A small image classifier, trained from scratch.
Model: 5.14M parameters, 48-pixel images, arch convnext, norm rmsnorm, activation gelu, patch size [2, 2], depths [2, 2, 7, 2], widths [48, 96, 192, 384].
Training: ademamix at rate 0.00047, 31100 steps.
Data: trained on streak pictures of flow and ridge fields, 97500 training examples, 40.8 epochs.
Rows from block 2, named by matrix and row number. Rows with one number belong to one neuron. Each number is 128 + 24 x the weight over its row's rms, rounded and kept within 0 to 255. All counts start at 0. Numbers have three digits each.
# fc1: MLP up (model.blocks.2.mlp.fc1.weight, 384x96), inputs 0-95
# fc2: MLP down (model.blocks.2.mlp.fc2.weight, 96x384, transposed), outputs 0-95
fc1.231:153137107131143127120115114124107134108133140145120129157089135104102165103123102074111097132132155109147123109156146041140138136139103143111117119141114154163111112131203151141087087131122138147127099075107144126140139157119112145129125134118104115124163142131202114118133133092105117146
fc2.231:135127117104128119104102089167136117171159120149103097123146171168125103164132092128133148127111110116137152161163053103105145117110130176154143097133107148134151140137106099135115140112118139117081161117132138113175167105124118101137139112124097158127146089116108132147142106120117163177
fc1.232:179126119138083124074082114121124116152145162142127121167102121142174157142135104115089152089129141107148142136150112119102124130158092117131107110145165152101120154125125145162116090127137157125152098134104127163119145098083146134114139126113131086156177129174131120151131159101105153163
fc2.232:130196125099141149130126117166122097134094126117138077130142110107139102143120117148145132095107109119138143140166125117123125134078149132120140114117137120116151162120118130165141115145111167099225150115107164122143124142153115141128141100130112145123121095148125149111182106138195148132
fc1.233:141151119167139120101115102128149096138106160135066130118080109096135120108116134080085102094135171136131121123156153158136116163153135124138116122138155145181081110139136120132127088128115134149159130109103120194131126134103166148130120132129154105103171172138131106145158129102134113152
fc2.233:132128133125128118143134155046165150072133145110144150148118095157130125102090154130137131109151140064116100100117110143147132152151122111107117152108155108121093130107148143113117111168105099143164136142139122136097106142096138169123112164141170128113128119150093129123164156136114098077
fc1.234:118124135136136146078100132112124116191138151150194103170170143142110160121142153109083118121181152130135085156124118166125129146136124129113122130065125090154110152131114142132110114097134128133141145120144153152134119098112089126117138117131180146134111109186131116125135126120170103140
fc2.234:142202128108122163128117094181115096166102123133137108123128131087133104140138093142161131108103121134136147127139171112103137106074147150119134119149116117127151153165094109141155142111146152118174120115109155131144150140145100107142123086132118112149129139124130132123097123123207137183
fc1.235:137143142144124155169147094119128166140158126135150086160117179098085125123115128112129108120140127103099145109154108118102125086109085142130093070129149128106120175151163150144096158107145157134119100100155165178104123100098151152112144150093132100137163105137132143138154127120120112128
fc2.235:108145138120146143142122105173073108129103103123148097123159139077117133123133063152153139118108121136150143133138166130117125117100157140150104125144121115125169154172128148154158128093152134100159091120102106142120128142173148114118138092151117128123131154145139150114041141133115141170
fc1.236:124124118110132137127170102114127159075133143189120136158146183167133103137126109095171109116065127094090104129124123106077131125116135125142154106150133157103083139111136157159115101104132118097148127125104152131105128120143145133090103136130134132152082113179134116105125140123090111144
fc2.236:162145117103110183116107095187138121193148122169094133135093132163146110132123107136135122117122111094105167155130076117083163117105131159154139121124125137131118128135108078109126147111094133146127166117149139128158128136139095103147121112118115128148143128124100115122111130118190136180
fc1.237:155136108154136105094129076138102154135140126160154130182129149066107131104105132065130101166142165149169131095157146129159110120149106164142104136105113116138110137175165133136086127125131138140168130095141137144103138100123125146110117123143140103112128111144158107152140121088128084144
fc2.237:138173133149134149138119103125127152179125133137117168134135113086132108107110083140123135127108105095119140137126143137080138111104123160109114143152118130144127122187112100106140132093144146129113131147130102138149159150146104145133094130108126096146126145138107134113041134129206112181
fc1.238:170125103099124123119140123104135153188153130168168119170116148112091163122106126113093132144135162136081119120154130081127111146125094148099140109106142151143088151140133128150087100091115127080130132108154148175117159121077118144111126138105152115150138112136143093161120164107129125145
fc2.238:110186128123135119111112103154128135166136108139115152119124109113143104141096123152123117109096121125102151133145029127111137122098125154130120136129132131106140144136120107133129136107106129132189129136120112117154159179142109136134131113140132141131124131139122138118030101141171131186
fc1.239:158138080119119148078162111122114124136133142142135124160147160115132171124116111123130106097139159149089133118142116118131074109142114147154110116160177170139129155111128151167113092114139116116135127086149134143126164108091101122099101121118125106127157133140180075115124126064117131168
fc2.239:143167114106116148111106089204127114178127119153123088133136141157130103156142100143146131115101117122120147151143111114089138114075144183145145110122116142126158144138107112144115134105106134119133168115114158116168160112132081102141121100131103140142130100127102133132159116118161162191
fc1.240:145154091121146154177113166099126130135128137145145116118121100124116136113084132134113124127150135146147100161180094120123124130127071133118093147130113129170115143150166117129067088098089161089122113074118122118159146124113124136109124146103133122124147126138167112168099140084130105173
fc2.240:128161132103130172110109114181117127135129110125115091139139121164135117149124128139112121125113111091125143135159023118098129133090144158130150124116118139111161150133126110151129113097127136128146159106114144124164148099161084140126112132138123133107124115158103132128221119126141131164
fc1.241:113139114139145046160150134111123166096172150137143109142112132133122121139105094150140084145111142135102156065135154073130117141129120145133158128148125118146113130150135145142116120123078138104116102079109121130090163161080129115117127145100140110133169105119147142123114136110090146167
fc2.241:128190123129120145124116106167124115185120135134116153131102127060133124136131109134138113135084126141121142130140160124095138116104128131113127131134113124124121139165120125109144149099182160127200108122123137135150150151145140126135138090126124107152124151113128120105036108138183139161
fc1.242:117133139131129113071069120135100101097128132125133154160103104128126126137121120185212182115161125113129112134137144125123133101139153137128125116136118085118142161105140140134075112128109135133089144135149127175128138118130109106075107111105116100122176138124157111139107165109114115156
fc2.242:136082118127110098123133143082157146087190121135110144128125124194137133130112165115125125145162127106112127146113059132154125148163114129139121132090142146122108123087151139117107118156073117130120155129158120121119120118112146134139131190124137143114140103132127120148198117120084119108
fc1.243:161116093105136136115146148125112141106087158190157125132123128062093180103132095111082110134173127153071133112143153127140114142145120135125108131114128126153107132126163123131136139135119125172085111106137126089145125145147079151092104108125097121152145122087149101137124101099115131134
fc2.243:142186126105117137117105091209122115185110109152120092115125159138128112164135076137157132101112124122115146143139135104090147092076144151138142089155116135134146126141092111139125150108138142125125152116125179120162164106144092110142130100116105121157137115120131127139129126115162145171
fc1.244:146155124161111129074106128162116145110098137138117165157134122099169146110090123149084138170115177137156123086133154084143118154121152134128088107126116123140107116125180135144087131113110130148122138090151127086112138110175097138120131126113109094114101143129156117103146163098146101163
fc2.244:166112103099112159147151138082123135161159112146123158107098119165149113106130149106151104110156109137122117117097094119129142147141105140125097147151133154158103125152122142093147130177103162121183150139167108140101107150109119123147153140117121088128152128114152115132050133116167087115
fc1.245:129144125120163166085134088115142146135117141157142121133089176116064103092085127119135129125141133114141157110127078159130131123069136162114147145096134110139155115144119121134068077087139111151113137096164138186113136153136170136110138132126134158142136107144125119110131142121134116128
fc2.245:122200132138137161133135115150111116139110134120139123140125095040126123111134104136112119127085145127138119111143213134096133118091142110093121137146129106128136137155129128137158138097167140130210117131097128133134138171148111145123113090146138118147112156145114138106105131136151122141
fc1.246:138148138119114127148118169096112137118146118139161111146118081116136156123104156145085156148133142107168127134125104069127123122171111152109120134131132114162166170150181143144072114072126132113102126068121153102130133136134127116131095166117125134122151115125145129148086073121120105148
fc2.246:139119122097125119115119101143121121129149099146113087153125144176136109156101120131140151148145097115131146166146056117117138116104144173110138110065126144114165157116121112130108119114091109096132168122120146099166140111176119106140144123106106152114145080117112133127167094128120167180
fc1.247:151145104135088116125132115120145089150146113153110119152103108121181122118103149108123125131107156139157141102176146099136091134141116158114149140162149129163124145137154112151108112117159137112140112107099137113119152114113118162123109138099118108092183130141194074171102142083088101146
fc2.247:122185118143139128130128120088124088086160099132130132158171113146120097109094109155116151128158099116164102126124067136114137146151121149109116155113120141127164141158160125132090107116121146107110109142118090152141145124168158141120120145131141141112131113110083148106091098142205115153
fc1.248:121154110154159097125139161133100135111159130116157107143110102088134153108090139139108124139137154104160107085149132095141098128139109164126094118121115121194143137130178138176105125101112134142120112078123157113125151117107117136114115162116083100123132123114154094141102101074097108163
fc2.248:152135112120120126128090118140152128129165101141103135140105128183136090141090161149116130120134109074102144143139067132093132142124126148141147125078135151130137119117123131118086121138074121130073179135150145119167148094138104118133137142117129148119135093124110136126198109130174120156
fc1.249:143133085162136149115115113112124120148133164123132117162070114121127133130104096095132099120132181152135175091178082157104115129142094133123126114114147094151098143131111143151099105106113119087124136113110136158112156125094147127108135133080172106102126130133162074131119168092139127140
fc2.249:136216124132126163134131106186115103152106119133132133141123094071139114125125101149118121102101119122118131126134198132079133122079134134118132136130117120129138133155125118134120128111137155126197131128109134140143151153154102129130112104125126122140116139143116136106099130138208124179
fc1.250:122141136089116158127135131117097163169174126134151124124108187171151116150119153146104127113114133082127104143108113128113124073145122124096130118072130117123198142127111131146109158130143113109150126133145145183087134073111163116106145129125150131123167129174117126143152149131146124142
fc2.250:140229122111121134122126096198124090183122111151127128129121134121137106154127104138152125098117120118121136132132141120085142114080139157105137117118118127125144136150110111129125137113117155120174149120123147116158165131137092107134126111122116127145131115125122133123121119129217139186
fc1.251:162108107156156133106103165134101139099102162180136117179159092096142139092100083050146132131164131118115128112124142148122114133142125125121135137102137139131061126130134130132102056101131114101095119116150145160137119118133097129127111129117137137128095115144157119103109103115100134122
fc2.251:154151117131110134111108081185139128189143121162102133121119162149136106145140086123159140110120119109106158154126094116084147104090119173144132107134105142134129122163094101104124147108122140130087140124144140114168172129119078103146119119113111116155144122116120121138093115116163148195
fc1.252:129170095171129105123130116118116154106178121120150094149101072109094141130134154144170143114151164137121121126173116093130112118139097146149125130127146114153146170129170123164102094108143133128119126089152140096095154137103122124107111154111112103106137134127137095157080089085098100143
fc2.252:143042138114126128128111129125137151119145136142114101121128157208121122141127136117129150131157121086108159153146085124130132110122136163154131103100141140145126128120110110123146132133087094100036135126159153112130114121127139110143137136103116136119144112116144125166194138109095131113
fc1.253:143136057128100129127161103130170120140147128165132114130165130120144146121116152100112129109144133140103127114162096138127095146112116129134091106113158119143149145124141112176087106120150134105125131110157137087135143107091128134107108136117117120148162118132159056166116145066123189147
fc2.253:136212120143125145148124126104142119146121125137130178137118086095127124097111127142127115104127120110124106095111211143102141139134111096109119158135132120131108107165142137110121126149138159146210125139136115154123124158103133153124101130127151119139116146134118127111090144131201098136
fc1.254:159114102105099168106122132102124144163122138131110119098111115106211137109123104101082071148159138136085179109120117144127125122146123130103118120101120107121091150120106164127147108135136128141111129139113137176116128155139162136097123134126168143147105134121138081103107191127154146119
fc2.254:121134115100127106110117126125144140096143148133120118124136136225126141137111131118114130144152116137138133142148077110154104132173115133165160129110135138113128138092128128131108120152102127167086176110147136104144117084081151121130152139169119172108133099140100113140191125110075145118
fc1.255:121141122108114156132156087120138136085149123124045127114061178164184116149125139120147065099075134104166126140129133125097126111106126131154139128161129157129172143107115148130127159147130118144153116127113128123126130110124176126117113141142116136124163132154118103142123127130089106134
fc2.255:155165109142106123109126098169166129196153135156092186132110147157150115141123117103144115120142138114090151142110087120074151109119105147116131120094120135115104125123121097094119156136078148150085162127159125121146157121096101110141117133105131120161148119128111100134119110114152143179
fc1.256:129118106169126095124115121131134143083127149133043116154095091067124154126128060130148126153156127124197136122139151141136108150119137133142134141192125108113127136132145132127144139114098124178096103122126125103116131161128134125112119132104096133125143130070129144129127154129101147135
fc2.256:152165123148109140110133106160158116196136154144107155114116143142136116128154106118140115095134146153119139123110122114071157099108108130115132124173115143129137124133118081110107154122124184159095127119138142146181156111091086121141102121106130097163120124110112115132108093121200118155
fc1.257:156133109114095083153095186142118139121128163135174141110116144105128116120124100131100123118115149117097139089138107072110133138148134138140109127138123113138147125147157139195113096137115144153123117099130134081135148146120081113106121168114102082145175120108154089100094131084116121139
fc2.257:130137121140139164133113109110118127120138110119109154142131107067134099108114139165115116123097133057113132128124162124079123123100127133149123155153139115132105133187138164116136136086154141135187091136117102121128150140166135134130106113146126119132138151143132148121057144129197105162
fc1.258:151146080135131126119118129118130144121161142136093113138111147144109166127125100118151114123105145114122095125142127074139060106117110142124122115167142143170122144130148142158106103115109128116128118086138129091128189125102149110113110144081095118137168153144179093150136130094156128191
fc2.258:137084119118127128112100112130135143164145117152110104122137169202129121154125121134132154137128113091111159158146035118125135116127132184150132100118112150133110132131108113123105132120086112115047152127142132127168147080136112099140126127117122148122148104130105131137152124117113158154
fc1.259:127152105125133142141137103120117147122122124155094149150160127147158123131113098143188196136115151172116146113120116092139121127111152166126143126102161093112116193101122133138086132127127094086116153097158088136118170109138099079119092154117140125117106138141158108110122150122135165145
fc2.259:125206115162121093121150129098133103097150107127129185135133113131133138113110142123096113144133128152127121119108132137116123156156090114161132160117122147114125102135157152110116121145120146153143103130136072141113132124124169131117133147138134125128135131120141117114016135144189097151
fc1.260:124150144155144118134087082139151120153160092132162091178102138127138160123150142157173132120125122132101068117104124090095099135142130139132107083132112112118155133108176156146113100083125177128140096111134155165131144088115113127131125146115095099129139116108159147141134145126119142180
fc2.260:124130106109122128130114100147098084066171095116127133128171119113133125123109121150140116136127122114146136148111082120125130166123136139155107126071153152122155147132140150143122121121107108113247138116134094147137151129153126136132132114151113141112133121137104143129109113143155148194
fc1.261:115128119134092137077141175142098160100150138140110139115103117129150131136097127161067135134155152133129215128142152144165122148120135145124133078097114140166107153110177134122096122113119101118115131094123125131111140112135111086084083153133128119125155164140148119126099124121130095144
fc2.261:125054140119136096130159157044147150096128139119132129142152140163123128118130156109143158154174123106148124122113067131168126150163128133098094128121132134139122134130134127130146100174122108112072114147144102135087104124120160143132127167106150134107140102103130134137131140126122113080
fc1.262:118146136156106139154122040138112153125184144120120101155139169134111115142116113150123082121138134091179158124130127114135121097128122144129144087115126093121166154130107123134113117089134121153095104139134125159087153124097167131102133161100125115147156138141138150117178178120154117141
fc2.262:132200129123134149140127083178109101171112138135139110140135138087120108131134063131140136098117112130148132120151207133099131114081142139126125117169111108140160141159106106140151139102167145101184105123114149127155141160128113117120132095134110136140120150129109133123116133146164160146
fc1.263:123147134145113134126112096117106171164205121116124117181096174172120120160131120155147142124123132092200131143110118127130094103139105115114138125087138096113171169123114116132103165146127131122158123136124139187115139083098159119109145149126156139111151131137120133140150128134150113125
fc2.263:143221123125120121125134096179128103184114123146131121134116138108137101152139083125150120103114125136129132124125182123079150102089132145086126114135115122126155127148109092128148138118135175127169132122121162119151153153129076114132117112119117121148126125114128125121130119136198134176
fc1.264:124130103142150136085133123140125110157094128166095163118096109112132103148144123108063166134137154167148125088140138134110081129166143132169148107125145098123139168087148170148113117111117115131142116119143124194100152147133121073112113123125137120143168163106153128106096144098129134129
fc2.264:130119114140126124128126132048131129080181121120137163154138081153123099087110167140129130117138129070129095120112091142128128156168115131170115161104148138129129144161181143122125110132106112144098128139122084144113117153123168148121101145142157140105127090126103145130114119118175105128
fc1.265:141126136121115080092120129127137144161137162138141149102111111057119190093104096095121121117173120103110117080134147116145072136159127132136137125130128118131133143118129123132135089126080132188096108120122107124130128185114128124134139135115111117133145128074140117120135140111151178167
fc2.265:157111110142117149108087095130162138153181114136095162132134139151128090110129139138139132114131120056095152139101054123089132130111099155156120150135136140136113143188123145097133139123116123141088117123149096142149148126118112122146111151127127120135147124131096129160112122088177113180
fc1.266:129124105163138170130104164099134099108155123137093112175115119131145149150108135115136134132153180137130188117161132137169137129134091136115130077120160149161123130119164129153118092143127093109131123125123151158122119142048133095112087151134148113101116149130161119146124168108148095127
fc2.266:108054134128154140138121148078122144082135130115135103136173133164105125095124141132128164137145121092155127126135063133155121146132134131137107132152129134144135138159145173145132109127136104109047084144118095155119110092135159144112110132134135138103129129133122150135152126127079136077
fc1.267:179136072141130115131157130118131112161143080159120114167102126091135140125125118103115085120114170140171100096154112086132072123158109148139141135131162122152136127135125130136111087124152141115142139102133129173115144128107116138118114139119139109114145138124204110140123177078122117162
fc2.267:113166108148134108112137114118139142098169114116111170155148116120138119123095124144134144159136132113136117140109059127121111147158116131127119151066147122095129142105162149118079103118095121175168134133112096121122160119138133159131129166149165146120131106157088137088090092143173135165
fc1.268:140108122101145139062101148114110133165108167131188142135149090076079134108119094117062133123189128154083141095126136150138150121154129127107111138096130111117090127139135136123147075101135113136100150115118127126140112146128102139130106124117128136119129119104164093116108114115159131106
fc2.268:135148103106114137099101096193135126137126138136103103119127134165135118155135104134129127137094128116122148155161095091107123107120141159141166104134133124115133139094097116130120148111097153156134185102133171089173152116149088104141141116145112149141146102154088119135187105111113159180
fc1.269:153108126094112089100077165104122138128148143108144130126106145125153127113120101174039107131123126108165081115112142143144132127126132142111108125127103136127147152131169146129126134092109137193134165129098145162140122122132128138104103172147122149142170132101130123111126196133120111123
fc2.269:124107124096124091111135130114129133120142128124124102136115143237137137161124148123136133160146117131119126141134076118165110137151132142147141105046125125116134133096134123128129116147090086117116162116131139104120105102132138125133169150133132155108139088114132127139192145128083150100
fc1.270:132161129158163115103131118114125141113140123127140090156081127140125153112099138163168096123124136100122143095151093083140105112116123158126121119156127099132150147157187176115081123077125133139110105059128145143118148150126113119123119127099130129135111107111164129135115178107120087171
fc2.270:113247121160135128108126109107156125136145125128115183150155118106132109113127096137116137138102133157153121123110105119091127129136093130142129161125119116106142137152142121108121123087140134168165120127117090125141145121129127135119107144167140140135144151126084134116067095134183123156
fc1.271:166145125129108083115109130123134140122151123139094147193108111119131107124115133179077151122111129132054172119112135092145132136131148159139134093143133109148092109110157148115096117098127126122138148127110110099104133110125120107077105128127134139124170150141138103097118205125128103139
fc2.271:099150118136147113115133165098138139126115124125142086123142121152127144138121154108146141164119124159133122114119200126193111163165113111128144157081128086098104121094160161119143089147112108138148105124133098101110107110103165136110150155161164165100133132144126122124130142142072133087
fc1.272:123153125142120110119069085146117100125130184102121134180120100143142152140126109115191150108153151123156081133124128121104127103126141131130126133112148119131101101111130136125087080161125128092117139111170126138129143110087094118101109114110093114133166177146166119135103176118121125157
fc2.272:098102122125121104135136143142090117075158149130146127102139127189099190129124149112145105132147135131127125121112106126159133152174121101195116129120140148125134117097154169150121125147094121130090123119137123145114111088070185133102123129126119143119121126112155114147161162113076124103
fc1.273:127123135115138109094113119131139125077103165126083133181098191119111144146135052069151089158121132143194130096122139131117148131121133124149129105124139088124098122114158136127121120138132117131130104099141130163125122129116135140139098129094087137155154121152144130151136104132074134129
fc2.273:133182140104125160108135093178122122187104151141138089123151164117131121144150052113156153111113127157149151137150151096111141093085137166118124105153118123127156155135091100137159148118140164108089129111128138117136141106135117103143132092132113113151149142106132118132086122099154153156
fc1.274:136125114145096131136102149147090138120121131109097120098123113114194185110114101148104113160178158146180122084136147132157139144108125166097125114104148132156095148134149114119126125136119098122119101091127111173102135119124108108107116139121181125139132142146153111164104199108118127123
fc2.274:131096122134124099118129139110140143111161129137120130132133134209134129131116160117122137142151118117122139139127006133150122148164120143129135126061136144129114115106128107121079116138097110132085161131148130122145123093110124140133127160119133137113131098128111116127199114135110139122
fc1.275:140120129118124065153142113103112144081178151124079123129106161121170164138132066108167141157094119089158140097108150103131116104117120137130146106180124118137174166146144112138117145136096131167105099122126137124128145174128166128138126158116093128135160129111137129128157136120109127150
fc2.275:149157109111121151119095088142153115175159102141119099146146147169138064147115087141148142100135101095132148148135070120099142103088121174081135122149115144122161160144108114129119136123116135112110115124129143143169168112120086101144134127117127123133151103113095130139153105124179137161
fc1.276:131155128114148114113120126114138152132143117120131099135072151109072125138088126138091078128130171082099152102159131121119114126105099118105117088105110116147108098098135116116077078094121115122124153112131145188130140111113164156085125168132151085145134153123152116115163134137136130147
fc2.276:119137130132141139132148109109108108098117123128148105139169121087132121095128089119149146128134131132187130110124126130137127132125143142043091158147142119123174165178135115148148106142131142100182134136108068121109111134161119130124112106143141146113136121137115145122038149132139122154
fc1.277:127148129141152148151107172117144140106146121127161086187160142135115109138127122162118086143114180111135096128150130122132113159111075115103119080102107148145140109105122144167119110112119113097125140119117182143139143140071123101110101155130114102112128199100132110124140107121160147136
fc2.277:100149137133160172140147125165107119139116126127150096140170116095106149117129089134105134123119127150156120104140120141107133141092148154082090135131117135136183131194150090156138112081140151114138105127114089167139122108142111145097076101134137139122123136114118149082081134154166132146
fc1.278:123146116132168150143123150122139147118163112142155093162160125140069129141110139168123120139131155123123121136157133124144114138104071134106147088101113120183158106113123117156107077119125098088129160122132173161138135132090135094094083152126139115105117178092135136130142090122157147122
fc2.278:121180133115142147138127113135116117125133096127139115149143100096127109123098108156118140122106112103145112121141050137113140141104147161079102135092131124128156157156147103147112111099119124097233129137102106146143131138172114151126126114131130141116127117129090160095106116145170132153
fc1.279:137159122103127102147197113130086153076163130160117134099101171171119101144119153131140085085075123083131139095134111094096129106134114122126139103141146160132184156145135133131112164138146123124151122136124135121114139135138173112076133125128151118112161102142111131119133140123095106143
fc2.279:134221124113123147121120088192132103194119128136115143130113135113137114135130100134158104101103126127120137124136140114082138098108135133130131128135119115122118140146113103126138149105125161130215164119121132115153151155130103116130132094131111136151130131132111133118078118123182142173
fc1.280:154118151132093115101043105164106131151145163126149104184164135105110134129142128158096151150134154138110182108110165078136130133180136133130132127115143111147120114174103129180140106145119136100145103119162127128123118157114104091122151132138156140142154129109146135111146131103125161126
fc2.280:136193118100136166126112112123130122100130103110120148140141087108138093110106131167149108108098114086127128126135138112122127138113132120146122151128152108112124156164133161144152114128107137128242126129116095126119127143148137157134146130150129130115138102151149152121075131102196112145
fc1.281:144120095120109128113137113144133081164099124136157148135162114100135144120142163074158135088155121146065107125114138106113128104168126130159106116117148130118138177123143165153110108156148135106127137117143129129111146121102090097143107096117093108148134137152117061175086087120139145135
fc2.281:133115125089120111116113124157126109112139121135135080121135153200127124161128139131142131132141112129128143149155054111147134135125149156147151102101136148123147136093123123153111120147081114104112163112130167117147132097127113110133150118123101158107137082133114129151218114111073159133
fc1.282:158127096114125108157186136106124142096122139150146160068096105113149177137132171126093175104183128105090129074126133112121102114132115131122140126168116156131171142154139123146117109099128118135094100121113135107150139157105117128107108118125121122138164100101140079135118128090109156137
fc2.282:145182117115116161116114083176147114167139102147100124135137154132136097140132076138161146116116123110133157147126065110085137096102142170098128115119124136125132150142099109123129150111123160109138145122140132114158177118147086108153138097115112123150152112141100127124086106119161151186
fc1.283:165128106130170146103131098118096113104129171134093148154104107123168116148115130098153148110150147152150162130162144110147105111153116123140152092152173116143108150092151151131112102135099100157138133084155130185108133105125113089081095098104129107110150161115132095099102134110140104137
fc2.283:123097134116134117142115142047143143090155131117134117141152124182124116110081116138125171129160104114154111138125072135158127149164121147135103134095144126130141114102156140118123106164093101108162126140152122136119107109162168153129140170128146145094148104160119137125137132122064106092
fc1.284:109141115172118132137193104127124134105115128133126169146111093130109159122106121180123138144151137118169138129127150095147085137123164149110132077124143106124135099077119133138091133097106120120089155125160106093110183120168128087100113134098140113085116145125144129097112117128151133168
fc2.284:132085123126118159148139127105120134146124141133118145111133152150115119116115107112153131113144116124142141139115136135132139131124115139212112136169113146166137118176129159124143125134140141133067079137139089155123111120112168109125148133103114113122128139091175122134018145121157124132
fc1.285:152151111136150151172144103116142140138136100134120075142128130109118139117111165140139095123142148117117139110168080072125094105117109147121084118129139116152119126169169141148075075116136132101132140060152160136145154138108146145113101128113134113152134119101157121125112130093141095176
fc2.285:122208115137129154133109104125125114117152093122121156142155091115127099100115113169130134108091126088142134132112101126102126142117124134153121155108147122118141134170144150128128121102105124124224120127121088152142138124151140140122120120158128146122139134147097150113046125124166124168
fc1.286:080166109131123126131166082115136147110143121131100148108184068148179132148140135171168149167107129118104167141137130134122133111106131128123153155123168104080103205113118124157140131110133137098111156122125108149113179146134112096123126137102148122129117139155142115114153150133134135123
fc2.286:130070127162121133139138133082137149118139148121122204116118118100127146098135148126128118127127143104108122119096170137140139137142104096164101148138137135138079118156135162103130141137131118147104086137148087158107123152081173152127114137119136107138122157122149124124034156123129110122
fc1.287:179154123122142103116142094131126130146169135129140093169132131126108142131141126127131089136134150115122083121135138077096094110116097127128140084152120131130127142125144128134080069093118149125149144119134143175114169116068137126091124138136130085120172141119150107115153186109134155163
fc2.287:130174116114123156146112099129125092139151093143113132128164124142136119117069092152160140099132093082152137139112078129092148127116138164167095132087136150131146126148138149133112133113070160119163132121133101134148155133168141108125138106131128142129147110151125150118078113146177134184
fc1.288:158144078144144130183124126138127123139119131139139090130147134092120133111093124100121128153141182133101133111175121106143128124112113155104112136116119116171130121162179135178092104120130127096118126051172159125159145132095113134125110144087128093139146134121159094146116129082146131137
fc2.288:132208127144129175138138109124120113135120124119136142150131082065133110100113112147121127108111121121125118114119179134095128128089126129114113160134130113125137142169139146128133124122132151131208126135108107149123146153154119147126103115132150115138117143141116140106076131131220108159
fc1.289:167129116085106086118143109110140122138182115117130096102080147074111114083121130073143116127117117087134095167125129104096110156128109170130116144137102139126156130140136117142124110116162131127149138118117140155125123108136178156109121169136107120143157109204144108142138095121106123142
fc2.289:134047117093129130130135132079131131102158118124133067152173142159125105134127147109121157153163111091165132134131033131159127138143132144138122122124111148131152146144122115141157097148111120113074120126130115147099081096133138120128127147122118121089136109112120140144138126131110114096
fc1.290:110128115123123111075106104114142149119123150123101125156172115139227121130113107086146155116133134141184147122121107162117126113122127147115145145114160081084102104119131140111119097089117094125112135121120103166113160119117099084089116104117147122127146137143145127103116085117121110150
fc2.290:120055128153130078129133140041145136100159134114110169144139125153121136110107133114127145159172127108110136130105126140167114148169101121136103156083140130122104124119155158106117115134098090123075121136155104121107128131126190151128124173130151141109143110144135131132104140125106124118
fc1.291:135141130088111105157172129118101184090156131125121144104084169153101116143134139164103138097091109092123165110127124100101091092123100126134146118161159145129203165124124124149107140139115125099145111128105129169109146140126173122102124137127120123126176103134114138135134089123099129141
fc2.291:150189117108114164132118080180129100166135102155116140153115128117140096141117105136158112093117118063106131125128146128064142115087138162101117124127132128128132138177131129124121146139127156117184146124125149129155159154136080115139133105114120127145130117137107132131106135127179133185
fc1.292:176144127117127127095130099135098134126157129122098099107080161112038167107103135111103079098155141088162078126136138145113128140157106145145093136129157136142105111142135140139119089128137130124155162104117121186102124108116120151108102126142140114115148143134118117176133111105126126132
fc2.292:131054124137128119124120141046154153087168116120107179136131123166129124110109164127117147140160130089120129139116049129150115142156109129147118141102152128125111123116140152113110118139081111140056153135156106132117120118129148143131132168123150146114138105151130131131141110119115127107
fc1.293:148157124134134118110085093139128123143121136134114141149140136124101121110110099160100090133131170126127191101150112072111124125142123135134129146134114131144087142137151165125080065094147135132163169109112134185110153139121106124094133126078129115146152135111152117137122189093116123148
fc2.293:124188123130129090123155131138131110104122119125127127144104077113150115145115152139142104119117142146118110129115156125114132140139129109076132140092147105101119141095139099148113115153099147134255173133113123115124128163129127155130141130133142148125124100130097129110151112137139111145
fc1.294:103129129140115096128104118134128128123146171121131119135162098078074101161133117151074112157167181144104122114165166106132141146170107106122137107133138129115116155128137161132140113125102152088141119138121151138155136112090098115133122172124122044145130170108120118152107136120105143122
fc2.294:122143128136137176140125134140115127154103125092138128111118107051125115120139102148145120098089133124147116094123211121128141127103125086118113144160138106124140145165127156137146126139186164134192102128122133145110122174138143149122113112143135113135111140111143151121097132132184085107
fc1.295:153153128141122114106121140140123136121145143082142079110082132100144114108096160145062070108154153114161083151156125138127090120120135130126094139125132108162150135115146127167091099091146120127116138100160136123117170128124122161130122150108086099114155153114146114154115109111158095167
fc2.295:142103112117121113132106126077147127064190115125131152144127116179133097112112164143125128115146115082130114121108045134140130156139128127103121144080151133128145150143147107131100112161075113124185162142129116142128109127115147139137135160131139155105126084125096144138166124115133113132
fc1.296:154133108126132160122130122093131125110084134153107166154126118119192161107082150111135144137122136137153149088139112102082136105147118150122117140142133117143123116162155148135075093118141107125134127060133139137141133159119172126126116096110117123120138131086178068141094111081126124118
fc2.296:131178125130137158126104101144122101164133095133123114150161116107127081120112081164141149109119109093123142139136109127095141124083136175097114137140116122122139148168126129139135123121131150113172119132114118133165162150171108125126113111129129128126142121128091145122093111130228132186
fc1.297:155141088140121114114109091118141133119134152121142113133128129125134168123092112116131134128167172148139118106162120116125121110111111156123117118137151097180130127124170128166079076099137108139128145072160151123134166098096113110104096158089131106116132156128182098155094134076114110141
fc2.297:132201133117135161133131103167121115167095141123142101136122112062129105135132106136120121108086128129135125119159199122098139107069148127100134129167125107126155150149121107149150134106154151116183125126096160128139138160159107134127121088131129115152114139116124134110147108135181122152
fc1.298:166130082146103151157109154134141160134125089152138093134160083104099148126137093111158143159099133148078126090153123100124151136112142132119132124125167111134067149123117140171120083108116123079124140103162146148137143132122125128099123148103149123131130115090169112126110170112131180123
fc2.298:112053125138138101123097127090105163100140140099113170123124123128126144126111144132113126180114131099105140155135126112144104124185127125166129130108139112111085124114132173107160142100113079111125135127145100116108108145129179128127155127156121161113154150154131123140115129102047145116